A small spectrogram VAE, trained from scratch.
Training: adamw at rate 0.0022, 12200 steps, batches of 128.
Rows from block 2 of the encoder of a small spectrogram VAE, named by matrix and row number. Rows with one number belong to one neuron. Each number is 50 + 15 x the weight over its row's rms, rounded and kept within 0 to 99. All counts start at 0. After the name is the row's rms in percent of the matrix's.
After each neuron's rows are labels from the 100 clips, of 14976, where the neuron reaches its highest value: "strongest on" is what is common among them. Only what is clearly more common there than usual is listed. The data: struck, bounced, scraped and rolled objects made by modal synthesis. In brackets: how many of the 100, against the usual share in percent.
# fc1: MLP up (encoder.blocks.2.mlp.fc1.weight, 512x128), inputs 0-127
# fc2: MLP down (encoder.blocks.2.mlp.fc2.weight, 128x512, transposed), outputs 0-127

fc1.382 105:23 67 30 52 32 65 33 47 36 41 32 53 41 63 35 49 49 26 58 32 64 38 46 63 77 33 60 53 35 42 59 49 60 40 21 35 17 45 61 63 47 12 41 43 34 13 63 63 60 54 47 45 59 50 29 34 41 37 51 47 68 56 52 20 54 47 55 45 52 28 36 67 44 58 75 50 36 48 06 86 44 57 67 56 35 56 65 29 65 68 41 42 57 34 32 66 44 52 55 62 58 52 60 35 23 39 65 41 40 43 44 62 58 36 87 46 32 53 57 35 46 58 26 44 40 70 46 49
fc2.382 104:31 47 51 70 49 29 60 48 82 48 28 42 48 32 55 58 58 42 48 15 76 60 64 53 79 42 73 52 49 77 38 37 77 40 66 39 36 31 48 51 57 49 39 43 35 54 48 66 50 52 30 41 25 55 49 32 58 43 52 25 73 34 56 44 52 27 56 36 43 20 60 76 61 45 58 63 53 30 53 34 26 42 24 48 32 27 53 37 58 39 50 53 46 57 44 67 27 30 39 61 49 35 44 66 50 51 17 47 55 51 73 26 70 53 67 14 81 45 47 25 64 52 49 52 73 56 69 51
strongest on: hard striker (85 vs 50.5); repeated hits (41 vs 19.8)

fc1.344 099:25 64 18 24 48 68 64 51 57 29 69 58 42 53 43 53 42 46 64 52 33 59 55 62 45 51 84 52 55 28 43 37 52 55 36 41 39 46 39 35 54 52 64 56 61 50 51 62 57 19 45 36 48 67 49 71 81 40 50 74 64 22 54 46 58 33 51 45 72 41 22 48 12 36 69 42 53 42 50 63 43 43 42 51 30 68 31 62 57 30 25 79 80 47 80 63 54 58 45 66 59 76 79 52 40 50 63 67 56 28 28 48 54 36 63 73 61 59 61 40 38 56 52 61 59 22 77 48
fc2.344 102:75 66 55 53 43 35 47 53 38 49 59 10 20 49 41 61 43 72 29 37 63 54 52 54 29 72 52 67 67 56 25 45 48 69 56 54 52 53 53 61 41 43 35 37 27 41 61 16 57 51 40 23 40 47 70 34 49 49 65 59 41 73 64 46 45 27 29 44 50 37 55 36 31 69 42 58 57 42 66 80 42 42 54 14 52 35 41 57 30 36 55 53 51 49 35 39 22 15 28 64 40 28 48 69 22 38 72 42 40 68 38 61 58 49 57 55 29 58 38 34 69 44 36 43 67 69 77 70
strongest on: small (63 vs 33.5); glass-like damping (37 vs 16.3); shape: bar (31 vs 12.4)

fc1.260 087:51 43 16 21 59 83 45 59 42 29 68 74 52 67 50 38 35 37 68 26 53 61 42 77 51 78 42 58 74 67 50 26 59 29 72 16 60 59 35 73 65 62 78 58 50 58 80 60 59 35 66 26 52 49 46 59 66 68 66 58 65 53 44 56 52 56 39 38 62 62 67 24 36 64 39 63 27 77 69 42 27 44 63 58 22 54 51 49 55 51 31 65 53 39 34 47 32 61 53 36 39 58 41 63 43 45 69 63 70 55 58 51 64 56 57 38 47 50 53 48 67 30 67 45 64 26 62 42
fc2.260 081:62 48 45 33 26 32 54 55 59 35 45 60 45 49 52 26 38 38 48 47 27 61 63 38 70 26 34 64 42 64 66 38 23 57 26 45 38 30 36 21 60 72 25 69 42 43 63 25 52 40 31 34 76 40 71 58 67 69 64 67 40 72 26 62 34 47 55 36 54 59 52 71 34 46 54 75 46 71 63 68 62 32 43 42 55 46 29 55 47 64 29 49 56 78 32 17 42 61 33 65 71 41 49 52 45 68 38 40 58 51 49 46 31 70 25 40 26 52 52 67 32 75 57 50 29 29 50 48
strongest on: hard striker (87 vs 50.5); steel-like damping (64 vs 16.4)

fc1.281 079:45 73 39 29 26 67 62 57 58 41 41 79 31 57 45 54 39 54 53 66 26 65 47 53 41 51 77 43 65 71 71 21 77 49 47 31 59 69 39 74 40 45 44 76 54 46 42 59 69 61 54 59 43 31 27 65 78 75 72 38 50 45 69 38 52 60 53 73 42 40 22 33 36 35 40 27 25 46 69 55 63 50 86 31 52 46 65 39 75 65 49 41 50 48 54 49 48 61 68 44 31 68 45 30 63 59 70 69 48 64 38 68 68 44 59 65 53 76 59 53 57 69 39 65 69 69 45 63
fc2.281 078:70 54 37 55 33 68 47 52 60 43 53 43 62 64 27 50 35 67 70 22 54 64 50 53 65 77 71 58 32 35 55 63 69 45 72 36 48 43 52 54 69 79 36 36 55 75 57 38 31 73 77 67 45 64 28 71 63 75 73 67 68 67 25 69 59 68 62 64 40 44 39 35 69 70 49 66 53 34 36 44 65 56 31 38 76 44 39 48 20 55 33 59 45 57 30 56 46 37 48 65 69 24 29 55 73 39 43 40 56 39 60 45 51 66 29 53 37 62 67 66 25 57 65 35 29 54 43 59
strongest on: hard striker (78 vs 50.5); small (68 vs 33.5); shape: string (33 vs 12.4)

fc1.470 098:57 44 40 48 22 54 35 74 45 49 45 45 62 41 43 51 23 41 33 45 48 33 43 64 51 63 21 50 50 34 61 51 50 54 71 49 52 69 40 68 56 76 61 39 51 57 30 46 28 33 34 48 48 45 42 74 74 72 00 61 59 35 51 39 30 73 64 27 51 65 23 62 38 43 30 61 25 60 55 62 30 52 61 63 33 57 46 48 62 45 37 63 58 29 37 67 85 51 42 58 48 72 55 33 92 63 42 48 42 46 64 63 70 56 61 62 66 59 60 51 66 37 68 64 34 60 72 54
fc2.470 086:67 39 27 46 45 13 40 61 52 39 60 25 54 67 53 36 42 41 23 49 51 48 44 20 69 34 30 78 58 56 40 85 77 42 65 48 35 50 63 53 25 40 58 41 30 42 51 56 57 61 53 67 20 50 34 66 39 61 71 49 78 47 48 37 26 57 21 36 74 42 52 40 78 41 65 29 62 41 53 67 63 64 30 52 34 30 30 52 46 50 52 59 70 42 43 72 18 45 55 41 55 61 27 58 35 52 61 32 30 45 44 39 52 35 45 45 41 42 45 41 29 52 31 32 32 37 31 62
strongest on: small (69 vs 33.5)

fc1.467 105:66 65 61 45 54 54 08 55 31 78 43 59 47 48 33 56 49 34 56 48 52 57 61 67 72 46 49 37 65 66 42 35 72 43 69 50 79 29 57 37 53 56 37 31 40 42 72 41 56 39 53 38 39 76 24 54 61 66 28 61 59 66 45 44 37 48 36 71 47 26 37 79 48 59 47 69 63 20 62 30 44 53 59 56 72 30 62 72 54 73 21 37 54 61 44 40 52 54 40 55 65 50 40 35 63 62 59 40 46 76 39 62 56 81 77 52 64 40 49 14 48 52 62 54 67 76 62 83
fc2.467 095:46 48 33 37 55 46 79 25 37 43 40 27 17 54 54 59 59 73 51 65 43 61 38 26 17 35 44 62 51 28 80 42 46 57 28 60 44 75 30 61 69 43 68 27 61 53 51 45 38 50 60 55 75 33 44 44 37 21 77 58 40 54 51 53 60 46 75 60 36 46 71 47 45 69 32 40 47 33 56 44 35 64 80 32 53 53 31 66 79 54 61 78 16 48 44 33 39 59 37 40 61 65 31 53 43 45 65 36 45 59 41 46 44 61 20 53 37 53 55 75 44 45 47 56 61 19 72 57
strongest on: small (82 vs 33.5); repeated hits (52 vs 19.8)

fc1.137 091:25 65 33 38 65 62 27 54 41 30 60 52 38 34 55 61 25 46 56 59 65 22 48 32 45 46 56 18 35 71 61 39 53 51 18 33 22 47 50 69 61 48 50 61 42 51 39 75 74 25 69 40 56 53 67 37 68 30 60 54 71 51 29 67 56 60 76 48 56 67 49 51 55 61 78 54 42 56 43 56 46 46 55 66 50 46 52 78 59 33 66 53 51 47 40 61 36 62 36 55 38 67 85 57 33 58 48 63 59 48 54 85 65 71 33 53 39 41 46 65 32 49 22 55 47 16 75 21
fc2.137 083:37 52 71 46 67 27 37 25 42 79 44 40 57 29 72 51 65 56 78 49 49 46 41 50 52 30 45 35 74 49 57 41 69 41 45 61 70 51 70 61 55 69 50 28 57 32 56 51 41 53 59 37 37 39 32 18 57 34 68 41 37 33 57 50 35 66 48 35 63 43 39 77 78 22 68 48 58 35 37 62 26 30 41 38 45 55 81 52 44 43 67 26 43 38 11 57 47 42 31 48 58 30 35 67 41 49 69 43 26 29 39 18 59 62 45 49 60 44 41 43 64 30 25 55 54 48 30 26
strongest on: hard striker (96 vs 50.5); repeated hits (40 vs 19.8)

fc1.241 083:16 36 66 66 47 53 58 67 36 37 61 43 72 51 26 52 31 42 43 62 37 47 47 60 76 69 56 29 48 33 73 56 58 66 29 45 53 36 71 48 55 26 45 68 20 40 64 49 34 32 27 58 53 47 45 38 51 72 48 79 58 39 70 70 35 47 59 32 57 56 62 72 40 46 71 65 58 48 45 60 47 31 57 29 46 58 69 41 53 21 23 63 72 23 33 46 68 75 72 39 68 68 70 38 55 57 41 28 45 54 51 73 65 55 62 34 24 34 64 43 70 47 26 57 64 58 36 41
fc2.241 074:58 21 28 42 35 36 59 55 45 49 62 49 56 31 65 30 50 62 54 44 38 29 34 45 29 70 60 62 77 66 49 24 74 21 72 55 69 50 68 59 31 51 62 37 73 61 40 31 49 48 50 56 38 64 38 19 39 51 55 77 54 40 57 36 38 42 65 51 43 53 75 25 40 68 55 74 64 49 61 60 58 71 62 32 49 50 49 84 47 57 64 47 29 23 60 61 71 40 24 41 61 62 43 36 31 34 48 44 44 57 39 33 32 64 37 82 33 36 68 18 42 72 41 42 55 64 55 58
strongest on: hard striker (97 vs 50.5); repeated hits (49 vs 19.8)

fc1.414 146:35 47 06 55 36 20 50 62 69 51 49 47 51 65 39 61 45 57 27 36 44 60 45 95 61 36 52 52 55 36 29 43 48 46 68 39 27 39 83 29 44 67 26 36 40 69 25 66 57 46 72 49 35 24 45 58 46 75 41 36 46 34 30 55 71 59 30 12 53 46 32 36 54 27 68 54 41 67 40 53 62 13 54 68 37 43 48 43 50 41 25 48 52 67 43 29 69 55 66 27 63 57 55 46 62 39 45 50 57 64 51 73 67 53 33 43 47 67 33 51 30 55 50 51 43 35 39 52
fc2.414 179:42 64 35 62 48 52 41 78 77 28 71 68 35 58 72 39 67 50 33 54 53 59 37 64 38 59 56 66 44 30 37 64 30 53 55 54 33 42 56 28 83 50 28 77 36 64 63 55 41 33 63 58 48 60 55 56 73 59 74 27 29 73 30 59 45 53 38 56 61 48 43 27 32 38 49 53 52 31 51 63 56 50 44 56 48 64 31 39 33 42 38 41 61 50 67 25 38 39 46 72 61 24 51 38 59 62 71 69 64 66 56 58 99 52 42 24 60 38 40 67 27 63 69 54 35 32 36 54
strongest on: repeated hits (43 vs 19.8)

fc1.245 083:42 55 42 33 59 67 54 68 44 39 53 61 45 49 62 57 54 76 54 78 30 65 67 29 21 31 67 41 32 48 29 38 63 57 58 69 40 37 51 51 51 32 43 42 56 58 51 60 41 33 74 61 33 35 37 44 67 65 63 72 72 33 63 69 72 46 46 42 67 33 39 28 55 33 37 32 56 78 46 72 33 68 55 43 50 52 50 40 39 52 61 30 70 58 42 60 27 78 61 57 25 66 50 51 33 46 47 21 47 66 59 37 62 32 32 58 28 53 31 42 16 19 26 40 20 42 28 49
fc2.245 079:57 72 37 67 30 56 56 84 32 37 62 70 25 47 32 43 33 35 36 39 52 22 37 51 70 69 63 55 60 41 60 39 41 33 66 33 45 28 68 52 55 42 61 75 80 29 41 50 52 32 36 33 78 54 39 30 66 57 42 40 48 40 50 48 69 48 32 67 52 31 82 42 46 23 40 43 71 48 46 56 64 30 49 42 25 56 54 39 40 62 44 74 33 65 48 57 39 51 61 47 55 27 29 30 35 54 73 67 38 26 68 41 38 40 68 64 41 26 72 76 55 41 60 30 59 42 67 59
strongest on: small (73 vs 33.5); square plate (42 vs 12.7); shape: closed tube (39 vs 12.5)

fc1.111 087:25 39 56 51 69 56 58 39 46 60 66 60 27 79 71 48 62 59 76 71 40 45 21 34 40 45 39 45 65 54 65 61 50 34 60 50 18 59 80 24 71 65 23 36 17 28 59 30 60 48 50 60 76 61 35 38 54 36 65 28 57 43 38 64 62 48 65 58 57 74 31 69 55 63 57 51 49 72 70 69 51 36 70 75 57 73 50 39 56 25 70 56 71 67 43 36 48 49 61 37 58 54 41 35 69 54 60 66 43 75 72 34 58 42 47 46 52 69 44 70 63 53 40 64 69 62 39 56
fc2.111 084:24 31 72 60 63 68 42 40 74 15 30 57 71 57 55 27 65 50 48 19 62 52 59 72 45 51 60 48 34 52 60 66 75 42 65 47 55 25 34 32 44 37 58 63 45 50 69 52 38 68 75 71 76 39 65 63 56 66 69 69 47 39 64 54 29 63 32 62 65 27 49 70 62 20 41 74 73 50 29 61 41 47 25 66 36 60 45 57 50 59 75 44 36 49 43 52 48 62 67 39 66 56 37 66 39 62 22 61 50 39 67 60 58 42 69 20 46 49 50 59 72 31 50 33 72 41 46 49
strongest on: hard striker (87 vs 50.5); repeated hits (45 vs 19.8)

fc1.20 082:59 30 26 76 56 36 74 33 35 50 41 24 53 47 46 75 49 66 42 59 51 49 38 58 48 34 40 46 31 63 20 28 60 42 68 71 54 62 39 71 53 56 35 60 38 55 44 56 56 70 32 39 73 29 64 54 51 36 75 58 34 28 67 23 29 29 38 69 72 42 51 60 40 53 42 44 29 36 31 62 37 69 57 40 22 47 49 69 33 47 43 44 55 41 34 51 78 61 51 27 64 37 30 77 66 74 77 42 64 48 64 54 61 50 57 23 64 47 73 59 36 27 71 39 48 30 51 34
fc2.20 079:30 46 44 48 34 66 54 42 62 34 34 27 43 29 64 70 52 39 54 35 42 69 74 29 42 59 51 42 59 67 27 65 71 50 28 42 24 43 41 74 46 30 69 56 43 33 65 68 66 49 60 48 75 51 66 58 39 35 52 71 43 40 41 39 55 29 29 51 26 70 65 49 67 41 28 58 34 72 67 58 26 24 53 67 71 59 63 43 29 50 32 41 32 45 68 29 44 41 69 54 45 49 71 75 72 26 31 47 60 46 65 27 67 65 28 39 53 74 42 49 62 67 34 61 73 31 53 38
strongest on: repeated hits (50 vs 19.8)

fc1.83 081:54 40 59 33 59 34 58 27 50 51 66 42 50 42 39 54 70 24 56 61 58 30 69 64 54 25 72 33 43 50 59 26 25 71 66 60 57 48 50 53 38 43 66 64 74 25 40 68 59 73 60 31 37 65 73 70 43 55 41 74 54 42 45 59 38 58 31 39 78 66 65 47 68 50 38 70 29 41 41 54 31 26 66 64 55 68 50 33 60 72 39 61 47 41 40 40 55 61 30 50 62 63 63 56 25 65 57 37 65 76 43 66 70 46 29 52 22 27 70 40 22 64 41 50 42 21 25 35
fc2.83 074:50 67 54 43 50 72 49 52 74 27 46 73 29 43 64 70 42 47 65 58 48 23 36 71 49 75 68 30 32 40 48 35 30 64 69 67 31 51 55 40 49 63 62 72 51 59 56 73 68 67 71 52 52 57 53 63 54 21 39 52 46 27 60 56 42 39 51 65 32 27 37 44 45 69 70 26 51 34 61 53 43 32 42 35 77 72 36 61 64 69 58 76 47 53 30 72 37 57 49 70 34 55 39 26 57 46 55 86 51 62 47 41 62 71 76 43 71 30 67 73 60 59 35 58 22 57 53 69
strongest on: repeated hits (55 vs 19.8); rubber-like damping (41 vs 16.7)

fc1.230 121:41 60 21 37 36 35 42 59 54 56 37 80 51 49 44 45 43 48 58 67 20 41 59 74 37 32 56 70 43 56 37 52 48 57 33 57 53 23 36 46 45 39 50 52 43 52 43 56 52 51 56 46 82 50 51 76 59 53 26 53 44 26 49 67 28 46 75 60 46 63 10 69 62 37 49 73 65 42 29 20 76 61 26 66 49 62 44 61 58 54 55 88 71 72 35 25 60 28 54 59 52 69 50 45 54 65 57 55 68 49 60 62 75 29 10 57 36 43 73 63 56 62 28 35 61 53 54 59
fc2.230 119:36 50 51 68 53 59 52 48 52 50 49 36 44 74 62 26 46 65 30 53 47 56 67 50 41 85 43 15 78 42 59 21 63 48 59 16 45 35 52 40 46 57 26 57 56 60 86 59 30 57 61 55 55 36 57 28 35 45 64 34 52 36 37 57 51 47 45 34 58 76 91 53 33 39 26 54 36 47 56 45 50 41 42 22 41 36 61 61 29 22 43 33 23 61 53 63 64 63 75 35 48 42 48 62 47 38 64 41 62 50 78 53 67 55 81 50 61 36 46 23 55 23 63 50 44 66 30 45
strongest on: hard striker (90 vs 50.5); repeated hits (43 vs 19.8)

fc1.237 099:50 49 70 44 42 44 50 72 48 71 56 49 53 53 65 70 61 72 53 64 37 38 25 40 70 35 38 37 39 55 82 66 49 28 49 65 44 58 73 66 60 48 37 36 38 52 31 54 49 34 76 16 50 56 70 51 64 46 37 57 64 44 59 62 74 19 44 24 25 31 64 41 62 71 54 64 44 23 65 52 31 39 43 70 68 48 50 44 49 75 43 37 56 53 47 48 36 40 56 59 56 44 45 66 72 70 55 24 11 79 38 39 53 61 33 31 46 51 44 51 66 49 77 72 22 58 66 76
fc2.237 098:48 69 62 54 69 73 48 55 73 55 52 34 52 44 64 70 50 71 34 35 84 52 81 56 61 62 65 58 54 66 50 39 51 53 41 46 42 56 38 64 52 43 45 33 29 43 66 30 72 56 31 45 67 54 55 26 41 43 44 16 59 56 58 47 72 36 33 74 27 56 69 40 63 47 55 64 73 20 32 44 56 78 64 50 35 42 69 30 27 70 52 64 46 68 23 51 44 16 56 51 31 70 52 72 50 27 53 37 33 64 83 48 71 41 56 31 44 41 63 55 56 43 52 59 65 66 79 47
strongest on: small (70 vs 33.5); repeated hits (53 vs 19.8)

fc1.184 089:53 63 56 49 54 45 26 42 32 42 21 40 67 42 22 67 63 64 38 34 19 60 52 63 66 40 50 39 44 42 37 26 67 54 38 50 57 28 31 65 69 53 52 67 29 64 65 46 63 50 73 66 89 76 41 41 85 53 42 70 61 52 23 36 35 68 41 67 68 43 56 49 25 34 25 59 36 36 51 60 69 56 54 54 30 52 32 44 44 46 34 61 59 32 76 45 35 77 64 70 68 42 62 50 58 68 48 42 81 35 53 45 54 74 46 59 56 40 33 39 51 27 52 33 66 41 67 57
fc2.184 081:53 53 37 33 36 36 30 31 43 37 53 74 23 60 39 54 29 67 72 56 60 44 78 49 69 30 29 77 54 43 56 34 71 40 69 41 64 50 64 28 52 31 53 35 30 37 70 27 61 68 63 30 23 65 39 36 29 56 41 35 63 65 54 71 28 47 42 34 44 24 60 56 68 42 35 26 23 41 54 49 29 32 50 65 61 44 62 28 29 43 34 45 60 56 61 35 66 44 32 57 42 31 37 71 53 43 53 64 49 55 31 70 54 28 33 65 58 36 53 59 54 73 68 39 55 71 21 45
strongest on: steel-like damping (48 vs 16.4); bar (29 vs 12.4)

fc1.187 100:25 55 27 57 70 52 18 46 34 50 27 26 36 31 24 63 50 43 43 32 54 40 29 81 45 59 36 30 63 39 34 49 78 52 33 57 19 34 43 46 48 63 44 32 32 53 54 50 44 43 46 40 37 41 20 65 61 35 68 54 47 31 64 35 75 38 39 44 28 31 67 74 43 43 45 67 54 60 36 63 49 45 44 52 60 57 57 75 50 74 64 84 57 55 50 36 67 46 45 13 71 75 47 34 53 67 44 46 59 62 64 66 45 41 36 51 61 57 73 65 51 50 62 62 46 74 75 34
fc2.187 108:36 65 48 61 64 48 51 32 58 48 59 74 66 61 76 40 26 52 28 64 43 71 51 49 57 46 60 51 49 71 28 39 55 66 35 48 61 57 69 57 48 30 30 58 36 56 59 75 24 58 73 56 77 77 72 46 44 40 51 30 46 57 17 48 46 40 27 40 42 47 46 40 48 05 35 76 66 34 46 40 58 48 40 47 55 72 69 46 35 48 47 48 28 60 41 65 45 60 49 64 47 38 58 69 39 43 45 62 53 27 85 52 60 57 77 32 68 44 57 19 78 34 42 40 84 56 58 66
strongest on: repeated hits (50 vs 19.8); bouncing (43 vs 20.4)

fc1.319 101:33 52 65 41 47 39 51 20 37 48 24 44 46 56 59 67 75 32 41 31 64 33 39 70 49 40 31 28 44 69 79 30 75 54 28 20 44 66 51 70 53 73 53 30 44 60 58 57 63 49 59 17 45 40 53 67 55 69 49 34 44 55 48 66 62 35 41 53 40 77 83 57 59 33 54 50 35 35 37 60 64 52 57 30 44 45 46 66 37 44 63 76 52 41 45 70 80 38 31 27 74 57 48 57 62 60 48 15 69 75 49 65 70 64 39 56 44 37 31 53 60 37 63 59 34 49 75 39
fc2.319 097:49 28 34 32 48 45 55 44 10 44 29 38 31 43 31 38 52 48 81 32 36 67 57 65 37 27 56 50 45 68 57 32 48 55 31 33 46 72 68 47 66 66 79 28 72 31 37 57 39 54 16 32 45 40 40 46 21 56 53 58 63 46 58 69 40 63 47 33 55 61 45 38 46 62 42 40 44 37 50 43 55 58 66 42 58 50 60 68 49 23 26 50 60 42 28 43 71 52 28 61 32 41 60 46 12 20 29 46 49 64 51 63 24 42 42 68 38 60 66 54 38 22 23 39 55 33 31 61
strongest on: steel-like damping (50 vs 16.4); closed tube (44 vs 12.5)

fc1.142 102:50 45 48 39 29 45 35 39 54 62 49 18 30 44 46 78 66 38 42 28 63 30 57 54 42 56 43 67 71 38 30 53 70 51 63 56 32 48 62 48 45 37 59 54 41 72 69 70 74 36 62 23 48 48 56 57 80 58 55 37 52 66 53 36 69 36 70 49 62 66 66 61 19 72 42 52 66 67 28 74 69 48 54 28 24 56 56 66 49 36 35 74 58 34 62 41 61 35 61 44 53 12 43 70 49 60 74 63 48 81 44 67 70 72 74 48 41 64 46 31 44 69 53 48 31 57 65 68
fc2.142 083:68 49 58 61 39 46 40 23 48 39 59 46 55 28 27 20 69 46 48 42 52 63 57 63 35 29 54 40 48 44 32 24 47 52 47 56 32 78 66 54 69 66 67 17 27 44 71 56 59 58 62 69 43 40 34 35 17 71 26 68 60 17 36 44 63 27 84 59 38 34 38 36 69 49 59 37 41 41 48 55 30 41 60 57 31 64 38 42 66 38 30 31 45 66 66 63 73 56 60 47 60 62 71 37 46 55 70 66 33 44 49 67 50 41 70 70 31 52 53 45 70 41 61 65 53 22 56 32
strongest on: steel-like damping (52 vs 16.4); repeated hits (52 vs 19.8)

fc1.213 099:19 34 30 66 54 75 27 67 69 41 52 36 46 39 52 51 45 38 26 40 62 58 67 76 62 45 76 35 33 48 51 58 37 24 67 29 39 26 72 52 61 64 46 54 45 25 56 71 69 41 44 40 55 39 24 54 76 80 33 28 72 33 61 45 70 57 56 51 47 56 58 48 27 29 42 65 37 42 48 37 58 53 63 65 70 49 62 67 45 34 63 32 72 28 39 63 73 31 53 74 58 34 62 37 67 41 68 41 68 69 45 58 72 72 41 30 59 71 45 47 30 37 45 67 61 42 47 54
fc2.213 108:40 86 41 70 57 54 56 29 77 46 61 53 36 41 85 67 55 56 45 49 63 62 52 62 39 59 72 63 71 42 59 50 63 85 19 60 67 58 48 69 68 47 20 61 66 63 54 43 34 67 66 47 68 54 70 39 77 40 58 09 61 43 63 49 65 38 26 69 42 42 33 63 42 57 52 45 38 70 50 65 61 83 53 25 41 48 43 22 24 49 63 61 70 49 45 52 28 42 61 58 34 15 58 68 41 49 60 65 46 42 63 53 69 55 57 30 42 57 67 61 51 40 57 44 41 61 57 60
strongest on: steel-like damping (78 vs 16.4); action: repeated hits (46 vs 19.8); clipping (31 vs 8.1); text has "clipped" (31 vs 8.1)

fc1.296 085:64 43 34 62 42 45 53 67 69 68 66 59 63 50 29 72 59 47 68 67 66 48 45 83 57 56 37 39 26 64 40 58 47 49 58 47 65 49 47 39 56 47 32 72 25 39 23 46 68 32 73 61 56 31 46 42 51 46 66 38 51 68 28 27 50 32 48 35 32 40 65 41 43 41 75 82 75 59 36 37 43 13 38 62 54 39 33 65 45 60 32 77 59 54 49 72 57 50 63 37 59 65 36 51 74 32 54 63 64 70 36 76 54 57 38 41 49 75 73 48 73 48 68 75 52 20 32 46
fc2.296 091:37 71 67 38 54 55 43 66 66 32 73 38 58 37 46 48 61 42 38 77 74 56 29 34 59 61 29 68 27 59 34 84 59 51 24 43 31 79 52 62 44 69 38 33 52 73 35 55 33 52 49 66 40 57 35 77 67 48 35 44 72 68 57 71 50 42 34 37 56 61 32 33 53 74 36 69 50 74 70 76 37 37 66 53 36 57 55 37 50 73 58 54 73 45 49 18 53 36 40 86 80 42 56 63 51 50 55 54 75 38 28 56 46 35 43 55 50 31 47 76 34 40 50 46 50 58 55 50
strongest on: repeated hits (62 vs 19.8); rubber-like damping (37 vs 16.7)

fc1.150 086:66 67 56 66 41 65 54 65 57 31 52 34 56 41 25 52 46 31 56 69 28 53 65 29 60 32 51 32 28 60 38 64 30 41 63 21 51 66 70 44 35 28 40 38 53 56 54 66 73 63 26 58 39 57 69 56 71 75 48 52 59 64 29 52 36 27 73 45 24 59 50 25 28 53 46 60 37 73 47 44 64 34 72 70 64 59 32 63 70 63 33 75 55 47 46 36 33 74 43 42 38 48 77 30 32 55 41 45 54 61 69 67 81 55 38 30 56 69 68 62 59 39 56 57 66 28 27 45
fc2.150 078:30 43 41 65 60 68 61 51 18 60 60 35 40 46 27 60 65 80 57 49 57 26 26 49 42 62 24 56 45 59 34 28 61 28 51 49 61 50 33 58 44 42 34 67 41 40 29 66 49 42 37 45 74 28 70 36 28 50 54 51 47 79 48 61 62 65 51 51 52 73 54 47 67 36 53 65 59 40 45 16 27 33 63 43 40 74 64 62 53 62 73 26 26 40 45 35 30 47 27 33 47 42 45 35 68 27 76 44 70 19 46 75 54 39 56 54 36 60 33 32 37 70 29 54 32 48 36 67
strongest on: small (61 vs 33.5)